config.toml
arch = "dit"
train_examples = 195000
conditioning = "class"
kv_group_size = 2
learning_rate = 0.0018
adamw_lr_other_params = 0.0026
max_grad_norm = 1.0
epochs = 2.0
Rows from block 2 of a small class-conditioned image diffusion model, named by matrix and row number. Rows with one number belong to one neuron. Each number is 500 + 40 x the weight over its row's rms, rounded and kept within 0 to 999. All counts start at 0. Numbers have three digits each.
After each neuron's rows are labels from the 100 images, of 14976 (inputs lightly noised), where the neuron reaches its highest value: "patch colour" is the nearest of a few named colours to the mean colour under the peak. Only what is clearly more common there than usual is listed. The data: rendered scenes of toy objects such as cars, trees, mugs and chairs. In brackets: how many of the 100.
# fc1: MLP up (model.blocks.2.mlp.fc1.weight, 480x160), inputs 80-159
# fc2: MLP down (model.blocks.2.mlp.fc2.weight, 160x480, transposed), outputs 80-159

fc1.169:446455485541473490455471520453566455492472503484492488489578476505436494449526439462510470519516488525519505508484544574438480437513486486433476496484553478485459371450496473492531537521487517512516511455458527497486533522460490503477441596
fc2.169:426485614486560476501529499473469566513482459479516534575591473506545490496503508477439504547496528523549490584447477470517463490523473451397491464460495534545513547454527535442520473545465511510452505497526485494496521575462508460555473487
patch colour: red (57)

fc1.269:434477472520512576483552488488431469497424527446524521488465498443518545446610479458532395521478496475486469483488517517522495530473465489507449536494485565470476442523524429543468467519504524476531497457439578489484515530403444492504484546
fc2.269:470477493509523487544472501458507475497546517501465537531471441464451610523545502508582488506448479485472451460485405483442507468498503478475525413490492491557571503461528446501557531530494525435560562468487540519446418553537557506497524555
patch colour: pink (36)

fc1.125:513446496575454475520515484504555523465429464541455519445445494468556523542506461535436414401481481451522495532496494477436456404537482500559481414535462502460481543512508499580384467531520551505511567477489490481506551481445415499467507459
fc2.125:492519539561476475481483531487533545548617461510467513468526539521541434517434525535548516487510502517407443481518465472534483439536526341553469572449509484505549503537483433532450490533434489522542516491490506534562528418504496560531530557
patch colour: green (28)

fc1.192:404458444478507462514511523503505515449536508476533549385473502463527422492520517551540497538524492485534464511464541463515484497546571538532407489533469494475535527400550504480481504502554569466507592503500457512505497529470451512427483536
fc2.192:506537523521469479476527525459405357514526462510450502468487533523512571544442473476571496442523424525450467434589502465517504479492487583481494514454550507579557513408494442487441478498467484480493505465476483492486512508554526478483496524
patch colour: black (66)

fc1.276:488457544526539483477463538464564502462494486482508495451449480590440533495591578485473457545506485544505557499420494533559531515484500457499475496582443536577460495511540487522476514527504559467473591481437584522446530523429517530474523486
fc2.276:483526492544571531503513443543541515429452479508546493454506498495509527520455470524548522558517480471492629437521488503427479484529523435402515535498444492502566511451472525491462487550501466498502477485479481424427516511493475453397469466
patch colour: yellow (94)

fc1.112:497452453549491450494509466471536483479396517474490510423487526512481495544524517553535503481419481462504550532470503527474481556530543504568509507500467468441467538455495488490479534512486509430453473435493486459454509439490582494451458552
fc2.112:517433535526542515509550508502488531620534516513477481491494530489509452536481482452558461531430578529451514515572507453492478555485459471491508480492478496583500529465427485482557501458491464518472455446453501585496435420587406488531485536
patch colour: black (30)

fc1.286:571561555531475533527521504506524534475489488504481485481496414465464525535507570529502543556439532482460501565480502522491475526438497488511495435455488489473514437531488500461528487497485505498446482412517552490469524522456462508473476513
fc2.286:562494460446470485540512478534431531573431469474500474489493410480497465508492415462471542531425485510546543412481455502474508533558485458458445513509553530440513458489505525448543424545494531525550486419495490519504406566529553536506502485
patch colour: brown (50)

fc1.190:530554460533457501483476500558476503480498564474518546552489466526484473536530483466522460555496526561389476537544462557490537504494469482444539472529514531428438454520545500489440473485543532439506470461592494531506522480545485421522476517
fc2.190:524528469514454550557535448555456460565510516494480519514466526469541486482506459472494479514533522506487530467480472507514497447496512637453458516505465509504422419415538541446500518469450474520484484558464505533480468487539539558474498525
patch colour: blue (30)

fc1.175:483459503510510476543458454498462530540495443474496454467484485556484522460557479491647498487487548499606536525427503483503500550510576500506570534524525533561531428442509520565511472527551419523475512497411489480510554505516512555453516515
fc2.175:557465471539521496487537498502455524478536560478459467546504465507442514560479535490416524506514543537514523441422499528479539506435485464444508495475548488521481508396515465562415472502480480512497458534471401533606552463458482491477492480
patch colour: pink (43); white (35)

fc1.27:579452521518485554479540502465511527528482511491500499513548502593435600531544539459506427530516387414472482542491513540528512462536445493460485462459497473535491461590493533478471516500504582483521555541536517511542525503496513520515532512
fc2.27:508466489536560479507515492484551568392454474531525514419535513477468595553382533492526495496506441557528540439513474491468528517420489527477565503473478484481563470623533524450476489551533497554471531496543543466471476506524460515421520493
patch colour: white (83)

fc1.207:466502476536547557560464439464549448501509520531526563482468473468483535634521516521468467498533516510504494524495464520612524479487502416563560551526455527537460542565527521495536527529539561522494516507530427483515565501495510500434565488
fc2.207:456408574475421475529510447480545488417542507435461505489478563487530471492479506443513560502581481513568568535547499510461499511503482561526406510478441459502515487516515446499528503489516486489495520572552458476639517533418518485469549516
patch colour: white (99)

fc1.185:473486454472468563505500543528516462466457454504516512450564511499495481552442467435414410477463446491506474553507483537487510453457602442474472430502533493481559460501440449449489479491465550462514547499509485539501533560510423555468528532
fc2.185:493506582526411474490529619549514482522514478522487496444543486497500575535512513527488558465489496475414486462533510479479527506511539553402532560408479451539463526543542514458486498531454542465484495458522517515492519565512538466486505445
patch colour: grey (47); green (27)

fc1.396:442447476600612495477507518430496492588480499491483549436503476556501499640509526470484406515433505480543489505457512536487510481485603460514521558496498554533474529506505551486406511503438535495422520445476550571522493572491420502427532489
fc2.396:534419478536516540477567493462458514539459492462542499482495502479530488524483499560560506509468499458517602528519484473572461467575436544489495456490475475481474532471556476502469518542499432399471502507528489514581519513550553516448487562
patch colour: white (50)

fc1.274:457517567439552568478531562498567510545495526566436566462482487509481501486496482456499476465500549482538509549474485499511542503471507511518490556438488560466474462528463490473593545438503458494507528454489464461519518468503516531492506550
fc2.274:515472539464496482487502589502571588501521481450511503544501486501482461522505492459474438464469449508517464587476526600481511505508476422526468400525522515483458424544537538551510514470524529484460468515452505498493479485436462529583509481
patch colour: pink (49)

fc1.36:450505498506519450461502532460521488585504461424476502500458436477551486544508517499520468500467490546462545512447535527437498491489475451465460517501558497440523475461507433558463510438490517501467544473504575550509453511521516576482464539
fc2.36:436462465557506467555455441456549499481464515436443548496518501516595520493478496435488478417565510498544496598471442478476454533534499512492510504507516465513467525517543466603470513562525527493451507481534554490578527482493545481481513547
patch colour: green (45)

fc1.455:494529473550508467510497554475471521479518470495523509537489462425447525600490509509555459501386539479668545497506468475524500530529519496565510518534554552547545454435517432454503492495498517492529514459470473485518536576493528507457491524
fc2.455:469462497542539516512489507477487470425545555426563464477469485496582442553452543504462447479384483479464533473512561500494518471450498529512530501491482524586474506452522549525464506513472439469541487460480577505520465515551454522462533499
patch colour: yellow (65)

fc1.7:519507494540528471532604486588462517426479569494498576451510474456486507567525542492467438527466551499562522523557469474481563520522486477481627513511549499491546444538483535461502499453444417442441558493573558469544476522479496508502523530
fc2.7:468464434437489493525497525556490543470482521450517541517514477545493506473508476466547525491478401521465501548451513505512552494517513456469526513487520496523517475430498516509480531471482399430516512545501461583498480519330536484589503532
patch colour: blue (53); cyan (25)

fc1.397:510577510557540464479552513511517417481526481465507513492547509469469576557442504511451480486488527483512553493540491566544565486486538507508494462552512570538517430484429533491452526467515515465521536505509421468467548536512555466521485449
fc2.397:553485539543547569566499487511563400426500506451495479428515517459490576541474481518539504473479548517494534514497518513490513501450527545484515510425523468531400559503447504484443499459534548498427477465577470498505499524490519473467477438
patch colour: pink (46)

fc1.345:532475477451520475526496511551544520479532393546532486560510491531466428510503527561524449552515497462476446420461505484468573454453485520581518535501490540427526550511528466451482511482492512473492495525482522476485482448446524523534566555
fc2.345:580465525514520482541457482515576590517473444411541580541476453485539473489430436461506470464503537511575501533500537548516519488433530524475453446448507469518468494531476535434496488527477532498517551462498431514489538478484478498634529415
patch colour: grey (61)

fc1.213:465489561436483515562511512540478492431429619428479456508547513479485515539548539525557541534495450504513475532491477505397445484454441556401557443531452484487502469519526469471516493449512490567491497493542499486485488514523523481510559412
fc2.213:459468463548527501594455559572442505462460496550486521507478521479465494499453463460501549495482417463472555430509517507487433470535532511415498539497545467530455521469527486517535517506508527502544406449469547518492485519450433524444544443
patch colour: black (26)

fc1.174:502492411461514548530446430545455458498527576406496488531499528439461496544497487486484398428441483539505456484540524449537430436517464498556505499447516503493467546472546532505528520433465546491571549489536554440542490488476486515515498511
fc2.174:546476520526459437469480474488457503539504499593536499535478538493495517538489515479413507601404558528504459535532529579412446437573529470510500502551538463481473487519489443547482566486462531519461468522545435508543526502501488483569521509
patch colour: grey (52)

fc1.400:509540459527501521457480366548542534481499460496458473472628582460551509514563471525542502507535524445482515535543525442565500444539547467546495520547479533456466467482526470486449460433453524484465450507436476436521507489477526472403512548
fc2.400:504528468459536509436514420572486434496475561495505492432555501535494550563578486432534554474551450471514472431555457466482561467484457508582497499536475464506532466513524487473535479472516469501494490482471484460581513486456479496463470472
patch colour: yellow (47)

fc1.447:472493513488549388459437492456500540564510497528500482522494512480416455486468491453466422550495450461459526484492472463524434481499421518508427461527503493468500443508473557506531427461515443453515524467503501550519471550506579443528436541
fc2.447:556427515470483543450469538560431532454463503533569485519481441530461554491465491461465397512472491482494485536538540426476515511489552399446438482486540495564521557496446419534521512587451530571575415462508518485485539503504536515463563553
patch colour: grey (75)

fc1.222:512541472513494467439409466495428446441468498488507444543420514543508433505475533466504475482471469504511448480489538449453486564564510483440507579541489458500496536465586506550555405513519453540495420483531504514519488460526520517460508469
fc2.222:530493449532503553526510478493526515554546428517456494510500447512494507491461516506487572447449461529544611621525448519526474508382513428481528534535501502467427501539546402554493518482453547438563450486505506490425492493528474494522414485
patch colour: purple (47)

fc1.398:478575500462538491476469451501477481513440568552568509559527480500497564638450506501485464519458555459386510451518438535482505495555484523594597485548480492456466488495493519583487498502501531504446422515473520510540479435545466480504506473
fc2.398:438467530448457547539472480467509493400554572555500504481535466514470503462511481504521445502425472562534501509451456514513601511498451486613486490437461468418546522536557516499500515473514481521447485492571513441627482475454567488464525458
patch colour: white (79)

fc1.441:527504480516488496462554543373527443498501605511500466479515560521436499515462514456514472533527481549439500520422517482506533464487544532522503513557525499546470503514430529499477445487494492446535495457545450467531488515496529603450515480
fc2.441:549514484482434419440477511476579525496520525516514506548516566498533467512526485471470576496492582475633491570437470542487456496472433528508585470479519568503516479521600491500442517500544478497465540482511435479517538509415524513581522550
patch colour: pink (40)

fc1.209:504467475519566544526488517461534418485527489491523516436430548483493477592577502518426498575571554581526470520522524500511512483423522479513517459483522515504519436515565522436495475476546525463511502520484531511485490484532516565537492450
fc2.209:497505440468502456506514528498494479522449520516515484454515522493508481462473442566561568562585501453493480468506521540488472590538430452477538484495536544476511486483438515521520478484541547491477548501553579489458437483497530511424517475
patch colour: white (35)

fc1.358:476531522503532531519514451573443470501462503539494490510509509509478514592487519506451564415509517566485418575506480512421388527462445517426559489484516477454454548532469561570495445488487410526541447579460509418524578482530510523566498481
fc2.358:457446445479506462471486468524483422492465442514515516494553476470527554478525542506583521554496448505402445531538449486619556444508446454454490544525545386517476491529515530530519493442522461489505537446464451485573480524478504532407497535
patch colour: blue (84)

fc1.172:537513496463500468507519473479464540475550506446516586533448436507499523504489542441516534541529485427506571457447459449513559533492481414529491550520521510483485531425454502462429471505508521455487522555511478459445485559427501477479521463
fc2.172:575512479512487525442502456504472490485528458541540525527534518521461494481425432469477442526514460553538493435476521539461530474456490604515427458521498491517478481413531521479458447487506401544495476523499590474455489596537497503471537457
patch colour: green (91)

fc1.92:464470483530547562539488475497494524525547529525496557466484571566584466516472516574505509488520466465444506426458473457528512508523577449555491542468522477445472531463505442477515469498462492529450483546534465494502455458462549551455459444
fc2.92:521437540569412510530529500544430506544507479515522522556530537529456506475483508557532438456535520468468468493569489506483508524477502545469553515580465514498437527500501509495492511487458536506488481471545493437565502500605517546504475350
patch colour: purple (44)

fc1.450:517526468604497465456545549430500541492550441483479496478482433467487474445546527527449449516516542473479580489426490551481533524540548572478472546543498463505455462541474466446564451551526614522486536459489493497508449518564486460494487600
fc2.450:533506453544439504495511566446542495439455502480484522532423462532532533474559539498513518461494562500496570483457565566482474573563533482427524548516518504483543538483494453525504498550497501502446530561525513481550488487449490489552439523
patch colour: grey (53)

fc1.423:500478469539417475465563471465511504467462510524508498492484495476536555494451511472510452508481517567472487470481447449493510492468434504487620482542543530548500484527539568557463521483482421455465568538520594528547460485523514493524496482
fc2.423:584437505415505464464523369507498530496480524440539470468564498503477516470567515493504479502498510488500540545466489541604547514532552513416546527542539517610483474465476492528510508494469491450481537524471462532502514505398495511660471503
patch colour: green (41); cyan (25)

fc1.203:505430462554509429509529538470451435534546541479507515464480444417452468549397513492457520613529513542472583540503506504573480557491432452530526476444598527509498481523483471531409512512481482484490577448449608484520519502509524542525500538
fc2.203:470477481525459577469472573589530522534505444489504489442515412517519537475513452496444537536500490466568475527508433516426498519558456523560494528508522511510530512558435518504439441486499511489460492492459468559475509528435545548574496440
patch colour: purple (25)

fc1.77:534439478581485425515537491428461492474460549527453488489517544581463468440429523487502460545469490476522448460540417470498536559427507420479493420476402484528511505542492477468475524446484491524501528526480558534487467486552510429460504451
fc2.77:497497424540482464476474497394514502500450498490451509493491481511533485555556500472417453484474470488460474515511551472487535460551491581569521548467538506562469479581455478565447496552531531546496441504535541442508519553472489534439517446
patch colour: grey (46)

fc1.95:507607488503445512472459563480491479544486528504545545479510485532507522534477509510447566533527539496582560486473492527501485465451430467511461508595556501570510501509516481466533481435533479468501517544435549489502487559471507458499506510
fc2.95:534491507448540437503469462438428443496581489472487573502543550484510541480473496491483484482526405457471494421540542503591519488524497589507485487500476504416488511493533409463548523474456510504478466526485467531522491564566552505434543553
patch colour: green (33)

fc1.231:453487455434552571459492490520353486516457445568475473524538510446481524450514476519488485478470468526504492422479528494515522496516458468464554481566490580433474516454485516538545496457537473475489480470432459494522487481586486542477428508
fc2.231:496543506476551501536491448553452465511532547464500520545546466513552526535567535494596449492500505422508460458494450432600519531437551556471487511441565530495434471583543540532454519468517503475494502500481479516601525530443491457491467488
patch colour: pink (45); white (25)

fc1.56:583517471470521568541527511450500476551478465467506541556527521500538516430500471515520520511530474512631427506443564453484523496498486480507525456523491454525483441497410476478389531446555562519453471523529430563432537448482512472465519502
fc2.56:588494506518492523515513514456442497562537482477391547551505553535450474468518536552507462499534508477418492501505485563526499496540555545472489486540449480517488513534548508515458530471459559521521525442502458550458537455556475511554531433
patch colour: grey (55)

fc1.140:478445482432483461566504453496453598483478436496544552502537471487458509491580488459427463450501469508447497483555494530485473464449449470519440473515474456461456511367563540510533484493488483518455509548543513513560490515529456468552574493
fc2.140:451419482434498539443481513413424549438522463563460501536520546550557512520528474506491541546519464501593610540430511505522563540562493482461493494510507489516520494491493556552473508513499503504516499575492486534501499503364531494521466482
patch colour: red (32)

fc1.234:478476577463435534513504459436536447488549501521421508497448507560489622427515481505525485488397504552490485520465562494516567471505480555550588421485442501502576489472492565484474426481500518503546497497477486511510533523489506509483514571
fc2.234:522472519546584501440539488461489485484538438488430479399477542544460531517511551486542509479456470542446539548496522413519577479493555456471480567472482516547511525468537543511560444552490482480484577511457478439466482510541458497542485546
patch colour: brown (74)

fc1.66:569528423485563462520543447500529541528482479476576512553480523508514481608524547491443410424510548473518521501501492454506555576465440471494512484545462438514539507489542551506435513551511520444430492483435439503513465541437489416484403562
fc2.66:550445493504443491480513515547518568490534494555456480518440495505527445465482448496490429488511490464512524497524533558458444522554424412426535545482482450553482525463519531492492486576426488505476469468477521508527499533493462484516521463
patch colour: grey (64)

fc1.205:483573496455481468510475477448506537486497511515472498583504519523487525450571468526503440531479431436491415482468441503456557487531442494496470462499477543514463446491469413469488503470441594505503502532560497491516534473548551480525454476
fc2.205:402480480536495492513489482494501500512565515513501472551507529467531425582467509500576465480482513490361475453481502519502472528470532528518589522497490505494555481457532590478527523489512594556490533490516530499510505430587497501418509511
patch colour: purple (45); red (31)

fc1.387:532529450527453588537603544458543530509530553550528530536525514531485577588488474528454504560541510497500537445481455483486472494500442435491431545462522511483435496517554468467462523418553546485563502527532471505486462485540478552572486488
fc2.387:504492463449531494483504515472550469435472476507461486550475506518411528515485515443501507557543516522519561537526501477507482481448512539410572490557478498516568542449454564529456495451542531441512425484586475509517447475434475484545452435
patch colour: cyan (49); green (39)

fc1.291:406413534502515499480484411450473524468455571506523566519538548431458531598556496485507439494497477495521571443494510551446514509425520514545519488470492598511443547447515491467438489448517498463482512509499508457509575536513506538540507522
fc2.291:406475524508446478551546540499456517462553478450558480488468579491506482522466494564533500512463415538485518509422522436513547455541413537514431451563565485538550493414494469514478459501501524488408503546499501484515444543489507526542544494
patch colour: red (25)

fc1.419:594546507567485535510523542451524451499461518548481537441475464500528442549596492518472429492524461541635528441536480501485513488491418413476513517538507533471439495530466433499452512513529494527554511491436584484513516616471518550472456526
fc2.419:546541576526444487538574557502513549490497452474496510378528498484451491547523521471532483499545467511477506475400499455522539536454467532466477472481470530496509531443462553560449528529536491481466515534462447543540449621473520510459516497
patch colour: blue (94)

fc1.173:552503465491586515534455504499503481521549438528538573590504511453506454491534411554521481513552464464571431516484546606518494506526549459521535485540528467514451492494480531470520526545499506492493489475507526541533561490442543558538505487
fc2.173:520490474428480470456496569520449476512486527534461502514589507507493451449506596481498508473530503556504426483492458379477404467535463479506463550403540477483505459488530510484502531537515561510494519489533508491461435472592456496550496462
patch colour: brown (51); red (30)

fc1.182:533445509462431558523538437515512529471479602492480509448494512516500597464602463491502396485458471519505467546503516546470497494588466453391485502560540434480516469508496495537464558492525560523514477539593499471487553477474471494530528496
fc2.182:569523497501531431488501474496466567481519527510487506480468484482545525523380520486555510532488586503529460433500519496469496511479478562383507559482530509542591467455520500448479501594509547529485529539554491469462545552562526455552569455
patch colour: cyan (25)

fc1.181:450512505511520535533469459519527450547459461495534510575460564546579521451512540458428528412474438510466508505425482520476595507534522461523479509494518470459507563473550536490501505502513517473482550479490440528548416484512540461430456577
fc2.181:462498492475547511516555531476483503507532572448549513460470546529527519450432506520497466470522501471474513520434519483479542441457507449431539530543537548599450530479469472511449513516511517398528441467512483528462474484508473474612454628
patch colour: red (81)

fc1.120:427496570472436515608508525499448485485507510499496515489459494510548510527486458523591503546458590557478414412516514480427453488471543553555467544461499487500551402443450508462512515546538489527486463490522494487495465472593504462453527549
fc2.120:516526420616499518527477526558456517509526454562497473434471443483437493573537545503577557485456445455525463504516465493442413498464584436516524496466476515513474442539543534456556511570523467528480496460520497567382475508458481439413482522
patch colour: black (30)

fc1.267:522470532504514501485462515545455529451494473497507497549531509485496456484498512450521517485510500466380506512530511539444540493518460578502450548519520476532592485584483473559471483457494363474554499554583487506513545481575521513465547460
fc2.267:540513471580551495538522512463451538513504511505468500489481476515527457463465499463504599547522491513546487435542533497458476542495563467518442487488427444515465452512510439492521498534502474529507512468510570531430466483517462583346522495
patch colour: purple (27)

fc1.137:519467451505512497440537480512457530481512494529490453471482528463545519469471505519554397542507507542450548506493517461517424512503490452493489523516508526545491428517499526514470445527503453537516458496553531451548492549569512349421509506
fc2.137:434422578474465530551560463481442489475484481567467514460462481483553522564470489581473472543488540499514517465496481539544580460497507495517509479489533471522486458529466381519574522508480498515512510582524506497538484474504527522405447491
patch colour: grey (74)

fc1.247:486524450472443550502464451509505505471573518560454507508493509488432572514524521516498440513500508520626487513514523465497499475486472477558520526530512507488494457488564461464560548488488555539447465562503509479477547526435469532512461507
fc2.247:483502505528500495475480556500510507540489502447521490548563490480522550515462516511515486509493406492382425508552460479430458468458438533487508478444506501473470558499436525436585484502549571537576461578476540479502508524571549452533539477
patch colour: purple (25)

fc1.464:508478467593457560483528502529511460481494526495541558447476501568542470548500393536533508449490518430510513482495539402534489552510451534471526558508510462511494551417526503522444516437545560504542528508535449506500494496498501473443484491
fc2.464:465477499502526516496515472552511427511475523483481524517496488512457504512532565504504421535477435512471533464454488522487543506521475506430490469509433450628494501489516580485420588509479462516443473431516497478505491518498466529479538589
patch colour: green (38)

fc1.348:489539532457468533477499443484502522471498529563460482501509517508498511521551508543497487449503524401497492494498534423496498467564489504516541556495490471517473516450475475493534476456597476516432521559489425519487485542474426559447493541
fc2.348:459562501468528472572452457560486523526516456465537492549508432486445457541499465488485486470488489488501512540522535530476563499481470464521532511530496490468483436536464500427526478463517467622455506559526476507443491574520554523481520555
patch colour: pink (43)

fc1.307:511465597486546563520477504453487580483528487523481558436574535448491475613501511531475492516490520469445479543490498577526517496531429481481493506522526447500526463589502545488499495513475502467499529502576497503489487474504535528471518466
fc2.307:481417542527493446499467536523486531447511525448499580432508571543482419491448534534635534533487472511406591402463548544484513535482536529571472487535540451549471504495453525505549504452527452465484509541518514492477546537512498542483533543
patch colour: green (32); blue (28)

fc1.349:487452512507479555453467448517529480473476516487572473438454483517591505443431450477511427524477537497426467506434541500476484505495483548544472529526526500523528441489500457542545456492513550439488582541525624533480518464514555561462476489
fc2.349:493508530542523534568487456517548490541421523484505504504552495487566542538438476486493496527507496492460445485494498503532531515482428472546533513516517537443555576486424530457579459414497485488549475518494544542456515538465540502429483497
patch colour: grey (66)

fc1.341:473420501464544506520488573435525557480462465531482504557515524517507598480539518522514522483509476562466476421506488492469525499555476573508475485570579559519518488544486471566441544499492459432470508475500542446539532439528521593579555414
fc2.341:473503461489540502471513528459472510481490571529481492548469492526493564515412493542560530514515545502470538523501491477451564481435555596523496430494496532485543515469512500450495446516535541553502498478445489537553523469489486457445532406
patch colour: red (50)

fc1.22:497453551640486533607556481489457462559541452534484480434525523482474529579486546522410463543508447545564525530533507523526563565501510495488552535532498487562521484542532530412473450542452528386490482469512460540456541444546504528474500533
fc2.22:484453503515525541448495447556445476544464489471477467461483514495501545434466476494522493541522538446462496467547420494474488537597499535492475510498521433513482550526467516499524513535480418358517530504525467498492465428460546490490522533
patch colour: blue (33)

fc1.430:484421478430470526473436513444486570528487485567487534520470467531509489535587497512520481497449498551453398515526493555424504570455533513402504530504448487473469542535526494502501489492508540498537465514451570508601437511485538548528459483
fc2.430:476418428540555442563489511437521561507539445417492536567488493553494470495546508449502479519455537498449516542578522494512531581467456483501473483494543521507538486475486451538556452462509494487477495553510487471478474496488539492491464445
patch colour: purple (27)

fc1.90:457538571483466519526468457546424507481442518492463463462456501427482528492501451515491493435551553512460481442452481452432472549494589553545524526534502503541487433545510584561489491444449425483515515464420497499539564523490518573443527445
fc2.90:491506521495485480541544427462516529493517578535473490525506495522475495472451534454533532441489480501567581564547472565566513465520540477519474468539509476444526491491501401461431506498513522482461461569465487496558485533572492524499455440
patch colour: white (25)

fc1.343:503493457496557572569516424497552475466480583421477471436454490506375533614528469553412433449505446491556465486486484463500498543515479471543461447485507488492466556477518502479477506497517454495469528495472457449491510517504560496448450505
fc2.343:462419516489568480437493511547549444473480525507478479459467492486664464502531577480578469439522501490488544540485537464442477517432474498525468541586467463551524511499513549483534519452450426476481470446444468470512485499491437540511502509
patch colour: white (58); yellow (28)

fc1.261:439443459535529475526460446482570529443519563447491447450552474543471502535511543467500516497520496479456501548446547488479545523515621426579523475640483494517512528451548504491477531523550462485476542542499517543501479477439490450549467511
fc2.261:535461481495523516465519448409537526529491559505516531498491518472505519495442514458566447497479526503519505468447483529453584441454505519541450494400559470396443447484554533502529494522509547476499474491450540503533531521486542499503494514
patch colour: black (63)

fc1.14:506497481540508451583522522519540461458487575481464567474501474547541478563548472505506500488534427448529529513489464456537505560519485499523455510506448524530539532474530489435397498501593406525480475530432500489546496474558533452475529473
fc2.14:468584493524507489541504485526578494483475435551438546488523531472497469461487499500465441522529560515504534441494460489497479583549575469478570435405539486504486495486541544542446516518518483534426496455468542497506466431532517509448558505
patch colour: purple (65)